A small sound classifier, trained from scratch.
Training: muon at rate 0.022, batches of 384.
Data: trained on notes from a synthesiser with random patches, 78125 training examples, 114.5 epochs.
Rows from block 9, named by matrix and row number. Each number is 500 + 40 x the weight over its row's rms, rounded and kept within 0 to 999. All counts start at 0. Numbers have three digits each.
# f: depthwise 5x5 conv (model.blocks.9.mixer.f.weight, 128x1x5x5, trained with AdamW), a 5x5 kernel
f.0:517524524533478452446451448451458436450438464476493481463478430459464489488
f.1:546558555561562493534555565517517528530566518453466483482493473444481479497
f.2:516478431458464500530542557561441458459451466520515485478500491550566544534
f.3:476432458471502499520518519516514507486516478545558572566577463450456461460
f.4:473526506483449509538520482460508514549548524595593548547498490513505475445
f.5:507472456467464462478490506507525498510517483518487473483483471417399415433
f.6:449423421401415489485539520485485487480513532484470511520516531524488491492
f.7:561578543486481527541513481506558571495477525523573487482484503517587523489
f.8:486469462455446559538568560556549523502482463466489532545532479449460462486
f.9:534566601555546478508525522496460486475440464492508514501471564562532498497
f.10:544532549541505508517519540516561538518548528534512530526548547493467436404
f.11:543532520496531507502545510541454456467480473475497540529531431439421433450
f.12:419450471465484479539548513454560574569553493467493521491489459475515518525
f.13:512478471460467509508493469448478497509531530489503490513542451419402419451
f.14:531486492455460455452441463492534540562562544533528530514558523544534540543
f.15:497478472469507474449448440459455473455459498517511497527557531551555555576
f.16:529552559564535535545563537532496493530571585539499469500507467473514510503
f.17:488473478487515478470465465496481422402425476553517507501539556517519520557
f.18:468472506481508435440423446452546557537532530520516527498509514474460447443
f.19:498506518513523458495497494483547542550521515518507477507521575578584587544
f.20:537546571574559495484480489513491502476500483461486476488471434436425462460
f.21:560559548534505463455458454458473454444434450495469469461484471452477494493
f.22:483465408466444552533494486480497483477470465534550565551481463480477434471
f.23:467466441455464454456438470520470470489528516475511547564563439456460485483
f.24:450479466469461518497488515498549551548542492457429461438453452464471466442
f.25:552547550556518452437418439427479482477494509560525513508502529498484489494
f.26:465450439442460531474456428422502527516531500517489457457433515529509531496
f.27:468454422436478589524536511544530478484507562507475448489501485469462511552
f.28:457496524541558420433434431454495473491509495485487508492536529543541550526
f.29:568571563521509495446496501495520510538538545514528515590577489470495531492
f.30:502496475511492510478482490453503482454452465467449445490463581558580553551
f.31:532519524530489518493495516503550532513531511568545525537542575562550567569
f.32:465454442465455456470447443466497480486491511469434432440429497511521505509
f.33:509535546523483462495472478442522560607563515495573537504477491529540494495
f.34:435424454491519491470493471469462434493505530523531498475454569554545528556
f.35:539567539532493528521518510491471470484459463588535518517526559546526572553
f.36:500453446438440528508555545506487469468456459543551572539556485482494482472
f.37:508483520480481550570534544538509520552534551473483489498512559575558556553
f.38:468468449472468480465427422453511459475502511483476490503523560567533556544
f.39:485475477486468492538544534525476484449505500553543585564563432471481460465
f.40:561571564569552502513507524511523508481477437473466467479483559560536521474
f.41:522550572560557514512476519511529524524551541539514518539533517533506565584
f.42:478474518530521548522511488536419426448489495495527512495501461437427448440
f.43:486517496505502499497470470482517534549493498439457401413403512501484495474
f.44:502470462475472477514516508529487510508482463438470457448445543578580558551
f.45:534574603593564478478487488454483476475494471514502479515522490473459484493
f.46:530569543534531493503509522534531533535527536536525519533510577559567558551
f.47:494521562553516521546546529491486522555517486500516500462447443466463428415
f.48:514548552579573516501509513501466491503536547459460463466467519551558552545
f.49:502574564568557450447464460469488495533532498484492495443460449487483454471
f.50:540540518514503486501463427435523545554554564495475480482492466532540580531
f.51:478483474463477584587581571553477484489516491531510492497487504461472455471
f.52:531535524476506481502537563532502542505460465499550554541518431456429472427
f.53:574583575562563488463456441458518508506507479483505490498473532535526522508
f.54:483484479464458478497553556564512534533538539526503496524526560555556570558
f.55:480443452462470542543538530520538498497499504499508501487479567582564565561
f.56:484474502497468456456459469484519524570562591467441446448478521487469478475
f.57:556546501527541483464472473506520459491479510489472446438478561527590564542
f.58:459436425430448533553577557550505517506511519512512509480468526526523514527
f.59:482490495488484474482493490478448458467463452446463468457450425443448440441
f.60:523507473472465479496491510483477494519473506455495450447410470480450416412
f.61:529535546544507474491485481474476476481487479507535523522516421440429410435
f.62:536507485467476567544542514548615546508510533537519496478476547522558523504
f.63:489515558522498495513517492445423515541517486492583580529481491555548474441
f.64:520479452493540538483451516565556468461497548541468455504556538443434495540
f.65:521480440441450554565567565564486446470470460519503504506488533523503468499
f.66:489523540518472442509523493438474537550512450459535525459427505557545486426
f.67:448510543486448454518511472439472550585526453458511538501439473529550511469
f.68:553540519516531465470457441462473477470475459467475459423426472484471454458
f.69:541531505532504459456503486496501480476486499529493487446419523429408424468
f.70:504529505515501527486518488479508512488482451540550540538542497454428408404
f.71:482494483503506436458437420452560532523497514499526546555574486482466457476
f.72:493493506480451530551560592566488504499516533524503495511506465419427462477
f.73:442436465464466498530569592569512540534525550515510507494487533542524506492
f.74:504478479486462536564540558583518557557518483513519543540522474470460449449
f.75:463444462402441512542530513479492466480451431460478472457461531506476486472
f.76:478457481484520527553581569554482494486486469485483475448424520544523556541
f.77:512513510506507521524522526534558551543549556552535542547553564542537546551
f.78:500497507500534469476518487535463504502556518426428403457470550522564505530
f.79:509575544527466470549568567539476490502511487486554544547583480472514504488
f.80:507504517514502481464458453432512549553536519480478483491491448438431433429
f.81:513543531511493492530537485497491538573536478503576581571520518558562514486
f.82:547507479485493488476436451468492493449465423461469477473492562584542531539
f.83:534594599567557543540521531543519508501514479483469468490494508497470471477
f.84:550525527533531495486530483483479555556532543388458490506519455497460473439
f.85:510476476496501430443450466463478453467498494535539519502508561546550546591
f.86:506507498506504533522525526531544529526539547569549557556566558542535548549
f.87:518524502522514522485508516513462495488512495564600569557576518530481447446
f.88:498489515497506462469472528508493492517541504560560526578549558562560565546
f.89:433414417455434483495504526539491455449447458515485503483457495490491501514
f.90:487480465511554485443452510546493444424475512508456444500561505459480524577
f.91:527524496504482525537525522551554537523520540555534527520562570542551559562
f.92:443450472494498466496484514537465483516524513417426473505500439415461499549
f.93:491462464488470487502531492499463495494534527508561524534509431442478415399
f.94:480472495495445445422416425413446492519509506487503498478520482463502498518
f.95:505507556565543451417457447463453456498504519541547556549501504495503514468
f.96:493520519494483544547583560551509521513469506509501503527504566591564523541
f.97:526501479519543458445457508525524485479526542503433423453499498457506566582
f.98:497492490498530525498532548578476453438457494470461477483507473445420428458
f.99:558515487514481474477500504501474449430430426457452510479477510571554551503
f.100:468508542505455480525536498449492557582528472488545549493455455541530479417
f.101:488456453459441541579564573506476489458470476519519545540551513508538499477
f.102:562534558549526485472481467468553532556542534499522503533529593553522520517
f.103:512468479544492493502595523556473468495504523487522459481435560579565509513
f.104:524536533526511558524525497453496479494478525502547501495493564562587567574
f.105:603597577570552501490505476488474497516525531498489485479518499523513534517
f.106:537523500489450465468498530518517504531555521564582579563517483488481443455
f.107:514492510515500495458482504489467480476462487506484489470488594593587571542
f.108:530491476521525551542532537502565530528551578536496478508515540507514559593
f.109:432453401426444466472474509507531532523488513518526540556548487488479477499
f.110:547503511509517526517517456478496513504492579529483455471490553593591556517
f.111:535520515531496497494519510508547533525534525560589582562543447476477457467
f.112:483555554554537516519524529506515538525522467525534498481441432447431440453
f.113:519554570532548488513471450438455485478449445467526545535517505505480449433
f.114:485497492493490460480478469473458463466463460446455467452440433449446447441
f.115:493497513527544497503518503517488523510528534484462458473423427425417466432
f.116:524534522521500582550541511508532522490479483473433420409442493506494483484
f.117:513520440468463490492451471461489467508508508509482486486458418400426454498
f.118:419425430456448478474480459444482501516516541544544543548517491510521498518
f.119:486538507514452488478451464442556537478430413505526510546525450474469447490
f.120:466449461503464537521521488495466455459483522555573564551539463451449452488
f.121:502539520523544472451439432442431434465463489470459453461466519509484495525
f.122:474448466414471485467491473499487502520528480507529472477460458466419435424
f.123:492466469506473545564568558547579534560553526502542534528512519516485475468
f.124:475502516508530437448481465480445456475474473442461480488479435429449456445
f.125:575584540574550477477463511529454454510509516478471459466445473483523493470
f.126:462444431437452500508514579531444470469479517534491501478504513519543562557
f.127:534497483491530518505517516524492470436467453541553562548532459449465426428